config.yaml
arch: "densenet"
train_examples: 195000
activation: "mish"
stem: "deep"
growth_rate: 40
momentum: 0.9
grad_clip: 1.0
final_lr_fraction: 0.01
Rows from block 20, named by matrix and row number. Rows with one number belong to one channel. Each number is 200 + 30 x the weight over its row's rms, rounded and kept within 0 to 999. All counts start at 0. After the name is the row's rms in percent of the matrix's.
# conv1: bottleneck pointwise conv (model.blocks.23.conv1.weight, 160x288x1x1), inputs 0-143
# conv2: growth 3x3 conv (model.blocks.23.conv2.weight, 40x160x3x3, transposed), outputs 0-13, a 3x3 kernel for each
conv1.34,093,227,216,216,194,181,167,138,222,227,187,226,211,188,203,204,214,204,262,205,190,189,183,180,240,232,207,188,162,222,196,203,190,206,163,210,202,172,160,190,238,166,184,230,203,237,194,238,188,136,221,185,169,166,168,204,156,197,246,197,245,238,141,196,157,219,194,246,231,167,174,175,155,208,207,212,232,218,217,190,178,166,215,216,226,225,181,201,207,149,169,228,186,190,171,206,173,195,180,210,188,182,163,186,198,204,226,175,222,170,224,211,178,211,198,229,154,141,182,194,237,219,232,198,220,183,187,171,200,234,171,133,178,164,205,186,188,228,200,229,218,194,216,184,212
conv2.34,135,198,209,205,202,88,214,195,206,183,208,204,197,174,335,220,206,218,211,196,193,201,202,254,190,214,208,221,184,189,206,219,132,212,181,213,204,225,155,204,189,220,173,192,214,195,198,224,192,257,145,196,170,211,194,189,192,214,220,272,189,209,182,198,195,216,199,170,193,200,206,191,207,194,219,209,204,0,219,207,163,169,212,201,205,176,156,196,208,217,224,192,232,203,206,234,204,215,191,210,217,249,179,157,283,216,164,157,221,202,180,211,228,160,183,196,207,219,191,209,205,206,204,197,196,222,213
conv1.35,101,170,189,211,179,212,194,153,134,211,194,248,181,211,191,226,244,195,219,197,196,138,167,177,242,185,201,186,212,190,205,203,175,203,219,208,181,225,187,217,171,232,212,214,205,222,223,248,165,201,269,184,238,190,188,179,149,196,203,209,172,231,123,201,118,250,152,122,204,199,183,153,126,200,179,197,228,222,194,214,217,195,201,200,202,207,247,185,177,188,187,245,197,242,218,193,178,174,215,223,201,189,219,170,180,162,212,234,188,142,147,248,196,172,215,182,184,201,208,230,193,226,167,211,200,196,206,207,207,217,223,202,259,174,242,202,183,168,224,190,185,187,219,97,191
conv2.35,101,187,186,192,265,165,218,183,201,219,225,203,194,185,237,184,210,172,232,219,204,199,199,209,197,202,207,195,190,185,200,155,294,161,224,156,199,190,213,209,217,334,227,213,207,205,238,228,205,259,226,210,219,163,193,202,209,205,239,271,208,192,225,196,200,206,186,180,119,190,185,182,203,208,220,193,169,61,205,196,247,193,193,211,182,168,174,181,203,178,196,202,179,213,195,276,164,193,182,177,206,185,212,178,164,175,206,166,190,209,191,198,239,125,198,210,180,182,205,200,207,224,155,171,183,207,220
conv1.36,098,216,178,168,206,201,149,149,271,220,217,228,197,206,213,173,177,193,210,164,166,243,192,164,192,209,201,221,183,216,235,220,181,198,128,174,186,170,204,212,180,224,210,165,233,202,165,298,174,204,235,204,160,222,187,196,185,232,208,201,196,212,127,193,226,151,228,199,168,232,240,179,124,194,164,188,175,176,225,207,167,225,246,168,221,198,207,198,208,186,178,202,207,248,219,178,189,141,213,183,188,212,195,201,201,149,212,164,215,164,194,194,178,239,262,215,211,160,195,163,236,210,194,223,252,202,183,159,184,153,158,266,178,169,241,214,193,152,203,204,199,208,193,189,184
conv2.36,125,184,171,204,190,286,192,187,194,199,196,233,212,213,278,172,197,235,178,203,203,208,153,205,210,206,219,205,208,202,206,221,246,205,188,208,213,192,202,204,184,246,196,202,190,199,183,185,199,180,242,197,198,236,208,209,196,186,243,207,167,167,206,199,200,176,194,199,190,210,207,196,200,204,201,208,188,184,194,188,142,208,184,178,212,182,181,188,214,217,196,205,227,205,210,238,216,201,210,195,207,266,212,224,332,263,173,190,226,204,157,195,212,250,191,190,215,197,183,141,207,171,211,175,205,201,195
conv1.37,093,158,202,212,205,195,230,209,244,232,195,219,174,175,205,198,221,173,166,225,204,236,165,235,179,226,171,183,216,180,159,204,239,164,246,253,203,193,161,217,221,229,147,244,252,170,234,184,125,214,211,169,203,207,222,207,178,216,240,180,214,142,237,218,180,171,246,202,194,210,278,193,150,215,243,225,204,213,227,119,213,244,196,184,220,247,181,160,201,240,207,163,175,217,218,180,208,218,165,208,176,217,225,207,230,213,207,162,216,192,231,216,201,196,240,202,201,186,223,246,183,164,220,222,233,234,233,210,229,204,222,255,168,163,198,142,224,168,218,161,230,195,151,211,208
conv2.37,100,217,216,209,214,139,213,178,206,219,190,208,200,200,179,199,197,185,183,194,182,211,163,183,219,209,236,208,199,202,204,194,162,220,195,203,204,185,169,213,190,84,229,210,197,199,200,212,202,213,181,200,191,196,202,184,186,167,209,163,197,200,191,190,206,226,207,193,96,220,187,169,209,194,205,182,205,124,154,193,174,190,197,218,190,196,21,172,183,226,206,180,199,184,203,16,232,195,186,181,203,221,208,185,191,199,172,195,193,202,209,181,178,190,170,199,194,184,197,218,209,176,71,202,208,196,205
conv1.38,095,191,257,176,198,172,174,192,149,250,245,221,179,189,220,253,160,224,170,206,223,210,169,158,222,178,195,189,206,192,201,220,171,223,202,183,197,226,171,261,143,157,215,241,215,215,217,210,245,203,201,190,164,214,188,233,232,257,249,190,133,211,225,158,179,152,178,115,211,181,181,197,235,182,197,173,202,201,164,214,211,184,176,198,202,205,204,177,211,226,201,199,216,205,199,179,220,184,260,212,186,205,230,186,222,164,184,166,239,152,181,174,239,232,174,217,222,274,193,207,225,212,223,213,238,200,199,211,207,177,171,210,169,166,220,256,173,193,206,193,242,193,209,180,215
conv2.38,083,213,199,167,206,232,265,188,171,170,181,174,179,165,191,203,216,209,211,180,203,199,204,185,180,200,207,179,174,186,184,188,159,176,174,153,192,191,165,199,182,219,171,185,190,201,197,237,210,213,77,206,172,222,223,209,246,202,242,200,233,223,224,211,169,176,211,194,185,188,174,181,190,204,241,195,238,140,181,241,151,177,190,203,213,194,237,189,194,235,198,206,200,195,208,93,186,203,185,186,204,185,185,187,269,236,180,156,222,213,215,219,179,286,241,188,205,207,203,193,207,179,131,234,211,232,206
conv1.39,105,253,193,180,224,208,176,193,146,241,199,229,223,203,227,193,202,166,177,181,212,237,189,236,164,220,242,190,197,195,187,185,193,146,264,139,212,219,167,222,183,248,217,182,207,210,206,251,208,190,204,231,195,221,211,176,222,195,133,216,209,183,211,189,173,189,183,197,208,188,203,205,203,197,184,159,195,187,216,150,185,205,172,216,204,192,196,180,198,202,195,139,209,236,230,202,255,218,218,226,222,203,165,272,176,229,205,181,125,162,209,197,248,164,213,207,122,172,222,197,178,202,184,235,217,181,233,223,202,193,222,241,248,159,174,212,249,185,200,201,208,196,203,207,204
conv2.39,090,198,153,219,216,248,145,186,167,202,206,201,215,217,204,156,194,201,208,186,184,194,192,167,217,222,203,188,193,217,208,188,268,184,212,183,212,206,204,203,182,178,204,203,195,192,187,168,182,180,427,162,195,200,187,211,193,179,194,223,182,202,163,204,212,239,221,170,251,197,178,218,206,204,201,184,200,141,172,203,204,226,193,196,196,215,214,188,199,197,201,202,208,200,217,150,274,216,227,204,220,259,219,191,254,273,201,191,198,204,199,189,179,279,248,206,170,199,206,154,207,226,208,175,195,210,204
conv1.40,090,208,172,154,199,206,241,143,215,215,214,186,215,189,193,197,173,173,201,228,160,189,230,191,253,193,185,173,177,259,204,259,197,214,212,215,193,223,209,214,216,160,230,134,229,211,154,224,218,125,194,210,187,211,191,210,150,211,167,177,222,200,158,172,174,199,185,159,164,219,162,216,181,222,209,174,176,175,214,170,197,208,143,227,216,171,201,239,175,185,201,181,189,225,196,152,217,216,207,223,213,228,163,200,210,220,201,219,200,193,226,241,206,204,263,248,206,215,171,203,195,164,187,215,173,218,184,190,166,176,212,201,276,185,215,222,188,198,171,203,196,203,211,174,227
conv2.40,102,220,214,191,229,229,196,191,204,197,180,202,213,195,185,173,211,210,191,183,227,185,212,250,193,176,207,209,205,197,199,225,246,189,202,201,192,194,199,212,218,193,216,202,175,200,198,201,210,192,208,215,188,205,197,198,194,188,208,287,174,194,207,190,194,198,195,195,288,186,218,190,175,209,204,192,193,195,185,191,210,223,202,185,190,167,226,211,198,187,190,196,235,204,199,263,148,200,192,182,196,222,190,186,150,179,196,201,203,177,196,215,177,309,229,208,184,171,198,171,186,145,205,213,203,187,201
conv1.41,095,217,180,213,233,203,200,184,190,207,191,188,171,213,258,178,223,231,214,229,190,235,208,241,172,183,233,202,243,162,150,226,268,235,236,174,202,207,200,136,160,165,193,211,249,200,233,199,211,191,205,169,206,230,192,148,189,220,239,189,191,167,195,178,236,220,214,179,210,185,254,208,124,206,180,181,193,162,234,197,175,193,196,146,178,207,171,163,204,137,198,222,262,178,257,208,249,171,170,207,168,231,261,172,199,103,138,194,97,168,200,225,249,182,188,179,166,258,215,178,140,197,188,192,210,180,187,208,165,176,217,205,265,155,220,183,221,251,160,138,171,234,164,197,198
conv2.41,110,226,225,217,181,351,192,195,179,205,204,196,201,205,212,202,216,181,194,215,231,237,194,285,213,204,216,212,190,197,204,190,225,216,206,179,212,181,180,194,184,173,180,182,166,180,205,188,198,176,193,199,191,207,196,196,225,193,207,351,190,196,207,192,211,212,206,195,279,209,200,198,210,193,174,196,217,170,177,196,152,190,201,204,181,202,230,183,200,216,189,210,181,200,191,198,217,198,206,210,189,173,211,188,179,187,192,235,194,210,203,196,190,266,214,200,224,195,223,210,205,195,210,201,205,216,202
conv1.42,106,184,184,165,170,190,173,224,266,227,206,208,171,208,226,172,180,191,258,217,208,266,211,203,203,157,173,230,229,204,180,215,190,111,200,161,182,219,230,246,208,181,241,172,242,148,193,216,236,252,179,172,179,184,156,209,150,198,241,221,153,196,177,159,193,199,195,162,177,188,256,172,257,199,190,244,228,242,213,230,190,186,190,154,229,212,182,190,197,174,237,190,230,175,204,238,221,193,230,217,201,233,204,180,245,152,218,228,183,139,161,196,211,165,146,131,209,195,216,281,206,230,210,186,222,185,181,175,197,213,229,235,235,207,200,251,210,152,209,202,208,189,209,208,207
conv2.42,083,203,226,196,228,286,229,201,165,186,206,188,188,211,128,173,189,160,164,232,210,233,196,188,208,203,197,194,199,211,218,172,210,217,179,214,197,205,192,194,179,155,178,200,204,205,191,221,200,178,160,187,205,164,208,184,206,169,106,285,181,197,177,208,194,231,210,202,210,189,179,181,191,227,249,195,231,245,210,216,271,208,197,210,184,221,355,185,200,144,210,223,177,214,225,104,181,206,191,224,210,141,195,229,251,217,219,223,204,193,212,195,192,236,207,209,145,193,202,166,172,171,261,194,204,140,171
conv1.43,090,183,189,189,197,182,202,218,221,145,160,229,181,224,192,216,198,190,261,222,218,215,205,216,205,194,212,186,223,227,171,207,120,170,254,162,219,154,177,164,172,182,196,259,175,168,218,195,170,169,202,209,185,209,208,174,291,209,211,190,187,225,182,188,133,213,217,211,182,253,249,196,195,202,199,226,144,226,230,190,228,197,196,158,237,199,219,215,177,185,176,209,209,152,172,188,181,206,233,194,213,215,141,210,196,187,153,224,177,128,220,224,235,206,233,260,229,138,208,212,224,229,150,217,180,184,234,190,163,224,201,213,200,223,223,180,245,215,186,157,166,219,236,189,170
conv2.43,104,210,232,219,233,236,232,201,224,207,208,216,204,189,244,181,188,157,176,209,205,170,219,282,185,219,203,210,198,196,204,190,221,242,189,191,214,201,181,196,191,216,195,196,192,197,199,207,187,219,299,188,207,201,204,222,207,184,226,251,207,198,168,194,200,208,188,186,234,230,202,228,208,200,194,196,200,234,198,207,208,195,199,203,192,208,191,189,202,219,206,190,173,189,204,249,173,192,220,209,193,155,197,177,279,199,209,235,205,210,193,175,192,255,197,206,219,232,205,195,197,199,177,202,189,190,189
conv1.44,107,199,217,188,168,209,197,193,164,199,192,271,201,190,183,214,187,196,251,161,192,177,238,286,173,170,221,216,166,178,223,152,282,235,168,215,187,194,190,180,169,252,181,273,225,180,160,139,235,179,163,179,208,187,204,183,177,205,179,209,171,191,150,202,205,215,241,188,194,243,180,184,274,227,192,184,150,258,201,202,171,176,218,209,227,205,178,281,179,237,197,183,172,195,205,224,203,176,211,199,184,144,244,212,171,228,214,123,155,178,229,234,161,186,197,219,204,179,185,246,184,203,198,187,207,207,172,170,198,201,233,196,190,137,221,248,214,223,230,158,192,211,164,161,202
conv2.44,089,230,219,226,185,229,226,188,171,188,193,223,202,203,205,200,188,198,214,197,204,187,203,181,225,190,197,182,191,168,209,152,191,198,204,180,196,174,203,209,196,155,211,219,172,191,195,223,187,173,80,185,197,181,199,204,256,199,163,286,183,195,179,192,190,203,207,205,99,186,190,175,201,198,203,205,180,206,136,189,189,170,195,190,194,194,276,135,194,174,192,230,213,219,186,158,319,196,175,201,200,158,215,184,147,201,163,178,197,194,230,198,207,220,127,184,204,196,159,204,192,178,157,174,158,165,182
conv1.45,112,207,212,247,204,236,202,212,202,144,199,196,203,208,126,209,186,220,236,173,215,200,218,191,201,196,194,206,196,195,141,141,197,241,182,187,214,189,210,176,214,213,205,240,181,209,176,198,185,168,160,190,242,209,150,138,190,196,240,224,139,174,150,220,190,170,192,193,237,201,208,200,194,178,223,189,226,205,220,145,219,211,221,193,216,241,212,213,192,195,197,205,172,177,216,232,157,138,199,192,134,208,170,237,149,249,233,196,218,195,178,222,188,202,211,216,210,204,206,172,191,189,206,220,201,184,238,159,203,168,183,198,249,235,198,202,190,228,198,202,221,206,194,216,213
conv2.45,122,195,190,200,205,190,166,215,202,208,220,214,219,169,184,213,221,289,205,207,218,206,226,172,186,225,193,201,184,208,221,243,226,217,182,145,194,218,205,209,172,154,206,202,134,201,189,212,201,248,162,215,182,207,188,211,232,215,203,242,208,190,200,232,190,197,218,209,205,217,228,227,186,183,197,195,182,118,226,209,176,220,181,189,183,205,177,184,191,190,197,194,196,199,217,235,221,187,187,188,205,201,217,166,158,157,175,207,205,214,182,189,177,219,201,217,222,205,217,176,210,174,184,160,220,174,210
conv1.46,099,202,221,188,228,160,225,211,220,206,174,192,200,225,225,201,226,208,248,208,186,203,209,244,141,193,193,205,204,217,175,224,254,156,233,217,203,135,176,198,240,233,166,183,209,216,146,206,172,173,265,214,157,217,161,181,193,223,206,186,222,187,169,219,184,171,214,156,188,223,227,221,179,224,198,198,224,215,239,101,212,207,184,185,188,193,216,186,178,227,201,220,219,205,219,234,209,162,174,230,187,177,190,202,198,222,213,189,139,176,197,164,265,190,172,189,150,181,197,232,167,169,181,232,190,234,198,183,173,195,183,276,201,170,208,211,119,210,193,137,243,190,172,202,199
conv2.46,091,194,232,181,233,176,218,180,210,190,205,221,184,187,214,251,208,201,174,190,190,191,155,297,181,185,230,206,208,193,192,212,229,224,196,235,187,205,228,200,210,234,216,202,214,229,201,204,204,229,259,223,197,218,186,198,188,218,216,191,174,197,220,180,188,205,182,176,179,217,197,200,194,213,189,212,217,258,191,206,176,202,183,176,197,177,27,150,171,171,169,196,214,199,207,99,191,194,221,190,204,194,190,215,242,183,216,183,224,203,217,213,198,145,167,201,156,193,192,228,192,183,59,140,188,176,170
conv1.47,108,198,176,203,171,258,209,204,164,216,216,187,209,217,189,185,200,248,222,194,212,190,175,214,211,144,216,240,188,217,181,243,238,181,225,173,174,188,207,181,238,163,221,240,212,205,219,169,158,211,176,171,214,202,191,188,221,220,181,172,251,178,156,166,195,181,162,186,194,190,194,156,203,180,204,194,215,215,196,197,218,197,200,211,227,178,181,211,203,209,178,173,189,213,185,232,230,174,183,242,173,204,211,200,200,222,195,194,219,215,183,221,182,200,242,204,203,215,183,169,209,170,165,182,194,190,212,169,210,235,179,224,238,192,227,235,204,173,183,193,225,205,205,203,208
conv2.47,116,208,216,200,224,93,217,202,191,217,207,202,192,194,172,211,195,219,219,211,177,211,155,240,208,186,207,211,208,209,196,107,121,195,210,185,183,202,203,204,186,169,199,193,190,181,187,205,203,229,116,219,212,213,212,200,180,205,218,113,232,211,174,180,200,196,201,142,200,175,188,214,200,215,191,203,210,176,184,193,182,194,200,192,198,167,174,174,201,183,198,199,200,208,203,234,193,212,201,192,205,194,218,255,167,207,189,227,194,201,213,211,231,155,195,192,201,198,196,206,198,210,176,189,187,143,221
conv1.48,089,186,195,177,202,165,147,174,187,184,206,141,255,200,224,177,230,158,191,197,191,129,224,219,188,177,188,164,166,172,237,190,200,189,194,221,193,245,251,177,251,257,240,223,210,159,254,212,206,212,256,184,223,208,173,195,197,203,203,223,224,207,201,212,211,220,176,152,198,192,181,213,196,188,204,188,170,173,150,242,149,186,176,193,205,205,180,266,189,178,209,290,205,178,183,198,154,235,174,152,214,237,209,231,209,199,264,224,181,203,232,211,218,183,252,152,188,247,206,255,264,176,173,184,194,169,200,204,282,192,212,197,196,220,193,217,213,178,190,190,227,198,222,204,227
conv2.48,093,191,222,210,241,273,201,179,237,199,225,196,193,177,158,199,208,169,180,220,141,207,204,240,234,200,218,215,203,192,199,209,230,218,197,172,228,221,215,204,193,207,183,210,186,212,227,213,228,215,171,227,206,201,209,189,207,187,204,218,242,185,185,197,184,178,214,219,253,193,205,229,209,221,210,186,183,202,186,203,172,190,195,202,196,221,160,203,223,238,209,194,175,185,188,267,218,189,187,186,193,176,221,209,179,186,180,223,211,193,212,200,197,319,154,191,235,195,184,225,209,193,270,209,204,218,191
conv1.49,105,206,212,193,236,208,202,205,200,186,175,173,165,214,230,187,158,204,173,202,216,200,182,183,159,194,207,187,234,244,199,196,175,148,256,210,234,178,240,182,196,177,166,154,175,184,167,207,145,190,184,165,188,197,191,173,123,195,160,174,232,178,118,177,189,197,246,179,222,216,181,199,231,211,209,197,157,178,225,180,204,256,151,188,196,167,233,215,186,196,205,135,226,165,212,226,238,146,202,147,197,221,231,200,135,195,176,166,178,150,223,221,187,210,184,163,194,212,192,193,224,208,208,201,185,180,229,177,157,219,248,219,161,171,213,162,246,218,207,169,188,201,185,212,262
conv2.49,115,204,220,197,176,75,217,192,181,198,186,196,202,176,154,222,195,209,197,208,223,202,162,179,192,179,211,212,188,203,215,137,143,214,200,187,214,178,189,203,181,85,186,203,176,197,183,183,189,157,226,169,187,181,190,195,226,211,192,313,195,209,221,208,184,210,214,191,245,211,201,236,207,203,195,194,217,221,174,203,210,188,210,203,190,205,238,175,187,194,198,202,184,193,169,98,223,199,202,197,201,190,203,231,162,202,198,188,196,200,207,199,209,192,196,196,199,209,211,197,199,241,76,212,184,173,204
conv1.50,100,179,183,217,199,197,238,186,227,213,154,225,213,196,229,178,217,166,207,168,236,210,196,209,199,244,181,210,252,230,255,155,227,190,232,252,255,205,193,178,182,177,214,211,247,169,213,197,172,202,225,219,244,225,237,218,179,219,154,183,165,250,175,180,209,269,192,223,220,179,211,223,234,227,186,205,222,198,138,193,215,190,224,198,194,189,122,209,192,263,171,101,181,171,243,198,203,181,205,168,171,230,206,173,183,280,211,191,212,204,241,169,226,208,225,182,190,202,155,172,205,221,200,206,167,153,218,192,237,214,240,188,217,157,198,162,170,191,197,159,196,188,190,185,176
conv2.50,093,200,202,196,215,183,165,207,198,202,180,201,198,199,140,175,200,185,222,199,199,195,199,177,174,203,201,187,202,212,208,171,201,168,209,209,206,209,191,206,196,285,187,203,190,206,206,190,177,219,121,204,206,205,207,205,224,206,207,249,185,206,212,206,227,196,220,213,121,176,216,200,208,197,190,196,183,256,211,204,208,201,205,193,197,178,187,207,178,180,180,197,186,203,188,223,178,193,173,209,201,201,208,193,276,222,199,224,195,209,218,212,195,201,229,200,160,211,192,217,205,204,127,194,195,174,195
conv1.51,111,198,152,181,227,213,167,214,208,184,171,190,216,216,186,222,214,176,244,189,199,218,221,210,201,181,201,213,192,187,186,199,236,174,219,218,195,188,199,169,201,206,201,220,181,159,190,148,230,230,187,181,233,200,253,163,157,211,188,245,142,224,203,181,216,238,200,190,174,205,198,211,124,186,215,201,239,231,205,208,194,163,261,187,210,211,214,229,213,183,265,188,194,183,157,228,244,184,242,248,176,176,199,203,160,199,198,209,178,203,189,213,163,183,170,180,224,244,198,211,170,198,194,226,220,194,219,193,196,156,255,221,230,211,211,208,217,228,171,192,226,197,207,182,181
conv2.51,088,231,229,201,208,253,234,221,202,200,193,224,190,208,211,146,239,200,189,205,227,204,283,166,197,217,200,205,185,183,225,207,271,193,193,211,199,200,212,184,202,186,190,194,202,178,193,147,225,222,101,166,203,250,191,184,223,189,231,272,223,200,176,179,196,188,203,232,198,222,221,244,209,164,129,238,220,66,226,248,137,152,201,203,167,175,116,221,202,211,225,206,174,219,192,254,187,205,186,183,178,230,216,112,125,247,225,184,239,224,216,189,214,267,206,205,228,215,227,171,205,148,183,255,173,215,213
conv1.52,086,206,232,205,223,231,206,213,206,207,216,211,225,203,162,204,245,250,211,188,168,133,212,161,191,201,203,210,202,128,146,195,186,195,218,150,177,159,222,186,199,177,209,236,192,183,202,177,166,196,205,190,177,219,207,190,166,230,196,184,183,197,193,170,228,186,254,205,241,198,197,178,254,188,213,201,185,228,220,194,168,175,230,240,225,225,237,187,205,242,224,160,231,231,184,128,227,160,178,251,147,232,208,250,191,200,263,212,204,163,190,218,211,186,245,221,214,202,225,240,171,170,199,246,213,198,121,241,203,213,240,204,317,223,219,238,163,209,225,189,220,224,188,225,188
conv2.52,103,182,218,197,243,310,208,192,183,206,210,214,214,180,192,174,182,207,169,214,192,199,212,252,175,185,183,204,201,205,185,194,367,196,189,224,198,195,205,205,182,284,228,228,201,209,200,200,206,204,273,181,205,199,183,213,191,214,219,275,177,180,244,192,211,219,191,203,238,215,196,167,198,214,207,203,179,249,194,193,184,196,195,171,180,189,242,187,201,163,206,182,172,197,197,285,172,199,170,200,194,193,179,213,216,201,189,172,211,202,196,188,173,306,206,201,199,179,192,207,207,202,211,194,192,230,206
conv1.53,105,203,202,201,204,219,194,211,193,232,191,244,145,208,220,194,249,195,181,202,192,138,137,214,207,190,199,210,205,211,223,145,176,219,197,222,164,194,202,168,152,254,182,248,181,160,175,190,226,187,210,168,212,210,216,193,266,210,149,195,245,177,160,203,240,154,230,291,178,210,181,170,188,193,192,215,199,108,202,249,263,166,216,154,197,222,221,220,192,208,182,168,179,176,143,206,215,177,225,165,163,199,238,211,208,142,203,245,146,195,217,204,163,221,250,209,220,218,192,109,240,252,175,233,248,177,188,204,188,222,202,181,206,211,226,250,238,204,210,239,205,178,211,217,179
conv2.53,090,184,223,178,211,308,219,219,132,184,213,192,209,171,154,190,210,175,175,191,200,210,227,205,202,200,209,195,190,214,205,192,223,183,195,209,194,187,238,195,216,276,114,189,208,170,188,192,211,222,191,222,185,192,191,199,189,171,207,242,155,196,194,194,207,235,208,169,211,221,201,200,173,211,178,178,198,151,127,190,174,176,217,228,214,206,109,138,219,242,228,166,179,155,203,164,301,194,213,222,162,122,195,162,179,159,215,173,205,204,204,159,224,284,181,200,227,183,230,225,207,193,144,158,201,179,184
conv1.54,100,179,240,236,233,222,201,258,234,214,211,207,230,243,175,159,203,203,250,221,175,263,235,241,233,189,191,184,203,206,204,193,230,179,191,218,245,188,150,205,206,237,228,158,220,211,198,170,166,195,190,158,222,218,197,135,244,153,263,197,209,209,78,172,146,193,210,185,208,190,229,232,158,161,276,199,218,221,211,247,220,223,220,171,238,163,203,186,202,154,221,236,210,229,215,174,152,245,196,262,216,208,185,149,226,275,203,209,187,214,148,196,187,133,211,234,200,238,208,135,168,205,200,245,188,182,205,212,237,201,227,212,243,201,175,182,205,200,224,157,200,193,214,240,216
conv2.54,092,203,219,201,198,194,210,199,248,210,188,186,215,178,221,220,228,220,164,206,223,195,219,297,188,174,217,203,192,224,219,189,168,233,189,194,211,186,201,215,189,143,195,211,203,204,200,201,192,163,169,176,205,163,175,229,198,217,233,195,203,182,217,216,179,177,171,209,184,196,222,212,195,210,174,188,203,162,225,193,196,216,215,216,219,190,211,206,203,255,207,213,204,195,186,224,215,209,195,188,188,177,201,205,166,161,204,201,181,205,202,185,164,264,182,206,245,215,214,184,174,183,247,239,197,220,205
conv1.55,089,246,244,142,241,209,225,203,196,169,167,187,206,221,211,200,151,176,187,235,205,221,260,220,170,187,198,208,209,195,179,199,263,152,187,186,245,179,198,167,210,174,228,214,211,244,271,167,188,235,161,167,233,219,193,175,198,182,211,127,133,221,172,193,205,221,195,173,207,185,161,234,196,168,177,206,222,275,231,237,181,200,188,137,161,213,194,188,184,280,210,218,222,200,221,197,211,210,227,197,188,188,179,147,199,207,220,164,223,196,168,224,222,275,209,256,233,236,203,212,141,222,229,283,171,171,211,199,218,242,165,207,246,201,190,240,210,216,186,172,152,207,261,200,228
conv2.55,103,200,185,201,184,356,201,170,222,188,192,182,197,178,255,202,174,213,208,203,211,200,203,292,220,205,185,197,197,218,209,213,282,201,195,176,203,195,174,190,200,202,173,199,180,204,201,201,212,203,229,194,207,173,197,176,194,208,181,262,236,188,200,207,185,195,223,189,301,214,187,212,187,216,211,218,206,193,169,206,217,189,200,205,219,201,239,212,200,206,216,193,190,192,209,257,181,197,189,204,192,204,227,184,221,174,203,186,202,192,199,193,216,273,195,201,216,197,203,202,190,191,226,197,212,207,215
conv1.56,108,201,221,191,212,171,193,194,213,231,189,221,192,215,177,195,195,214,248,214,206,194,240,175,279,183,205,210,198,187,214,213,181,188,158,201,185,206,189,150,182,194,170,213,210,213,175,239,200,205,185,195,211,177,113,191,214,247,197,168,229,223,186,210,223,214,230,224,187,174,195,198,211,165,188,186,176,200,204,172,185,176,208,186,234,216,221,177,230,207,176,216,163,215,199,206,221,250,202,212,175,214,173,202,181,238,209,184,223,184,232,199,173,150,163,209,215,261,189,223,195,219,176,254,229,225,201,194,194,211,198,205,209,226,229,236,135,252,191,196,234,196,204,246,218
conv2.56,090,186,216,232,220,237,191,181,251,179,182,208,208,202,19,178,205,220,209,187,209,207,178,246,181,192,227,212,205,202,204,235,129,190,208,190,199,194,193,195,211,169,192,209,182,190,219,194,204,191,287,211,202,219,188,218,193,205,229,229,218,183,230,196,205,197,219,150,252,225,189,191,202,217,188,180,200,171,169,213,199,190,187,189,201,197,12,200,188,186,191,198,201,184,226,131,166,207,163,213,202,181,183,199,156,189,197,187,205,226,186,207,224,117,202,207,222,218,188,239,194,169,101,206,186,158,199
conv1.57,092,212,150,176,171,227,176,192,237,224,210,211,239,226,156,206,222,194,221,187,195,228,182,221,173,200,200,184,195,147,215,256,221,177,232,162,217,182,186,229,201,227,241,163,195,228,224,206,169,182,150,194,150,185,200,138,220,172,176,200,249,194,163,186,213,195,198,295,258,192,201,224,211,210,263,217,205,152,188,195,184,168,170,148,137,228,224,274,219,153,184,149,214,224,206,194,193,251,188,177,245,202,181,185,195,220,186,180,156,274,188,184,213,185,178,225,219,213,159,216,226,227,175,282,209,184,219,222,206,194,238,186,184,182,246,229,198,180,204,228,202,196,248,145,202
conv2.57,091,201,216,220,202,251,212,204,207,192,210,175,200,192,275,221,181,210,216,179,199,199,194,331,204,198,215,194,190,205,224,204,282,229,192,174,188,210,204,209,209,182,175,207,196,200,223,192,178,226,256,191,215,203,214,205,197,209,204,232,215,204,184,193,207,219,204,193,297,207,189,195,204,179,188,185,199,240,235,195,194,195,213,211,206,211,191,187,204,228,197,219,155,170,204,206,271,226,158,204,216,198,196,198,338,185,182,202,177,206,177,167,193,277,150,194,203,221,199,217,195,195,202,169,210,204,216
conv1.58,105,224,218,195,208,248,129,182,189,209,207,170,168,215,168,215,189,199,228,204,208,262,165,222,193,202,203,184,223,267,170,190,203,166,191,181,205,179,193,140,172,191,186,233,186,187,143,232,165,235,275,181,171,201,211,182,149,199,226,222,187,166,181,205,192,218,222,207,201,216,262,202,178,205,227,215,215,177,256,220,190,179,210,192,218,164,238,236,199,167,198,136,199,177,218,196,227,180,210,171,194,208,186,150,211,203,137,227,176,193,214,215,199,211,230,187,184,185,163,181,189,235,155,164,187,161,197,204,179,172,186,206,212,211,180,176,208,195,204,197,162,187,163,156,150
conv2.58,102,211,173,181,187,84,239,197,155,192,210,212,202,216,207,201,190,206,206,189,205,200,215,116,201,190,207,190,201,199,202,220,102,191,231,211,222,217,245,193,217,242,132,224,206,203,196,184,199,211,146,207,201,174,228,210,218,216,161,270,246,197,191,212,228,200,193,218,173,178,196,222,233,179,199,211,198,263,225,202,220,191,193,188,191,193,187,226,199,215,207,191,190,182,212,188,165,200,206,195,208,215,209,224,242,256,232,203,198,195,188,206,182,162,184,200,146,210,206,200,195,234,262,259,191,184,219
conv1.59,116,214,180,170,136,166,234,193,172,173,166,204,170,212,187,221,189,182,215,180,205,197,181,173,200,171,223,196,204,199,240,225,155,263,174,170,158,207,233,178,172,204,201,208,187,205,185,202,239,151,208,184,202,204,181,194,172,205,179,189,198,193,202,184,238,172,183,178,192,165,259,232,170,217,107,165,267,176,190,221,215,206,166,171,206,201,186,239,197,193,175,157,195,234,223,192,192,192,235,196,177,244,201,219,152,188,221,184,170,191,215,206,209,186,218,178,221,228,166,173,178,158,176,176,210,171,206,181,225,169,215,180,206,240,187,180,181,192,179,177,178,194,153,246,243
conv2.59,104,219,182,206,203,185,148,192,202,190,206,214,211,202,153,191,184,199,230,204,160,222,216,109,159,174,193,211,214,235,203,231,393,242,214,199,202,200,211,195,199,165,179,217,192,191,219,202,219,195,149,217,223,180,193,199,201,194,234,113,261,230,190,229,223,192,211,237,17,232,197,215,210,197,211,189,207,219,225,193,199,216,203,187,198,209,167,183,202,209,205,190,203,198,207,203,205,179,222,183,185,220,204,197,187,194,198,200,204,213,231,213,202,358,162,215,248,196,191,216,189,187,184,179,192,196,208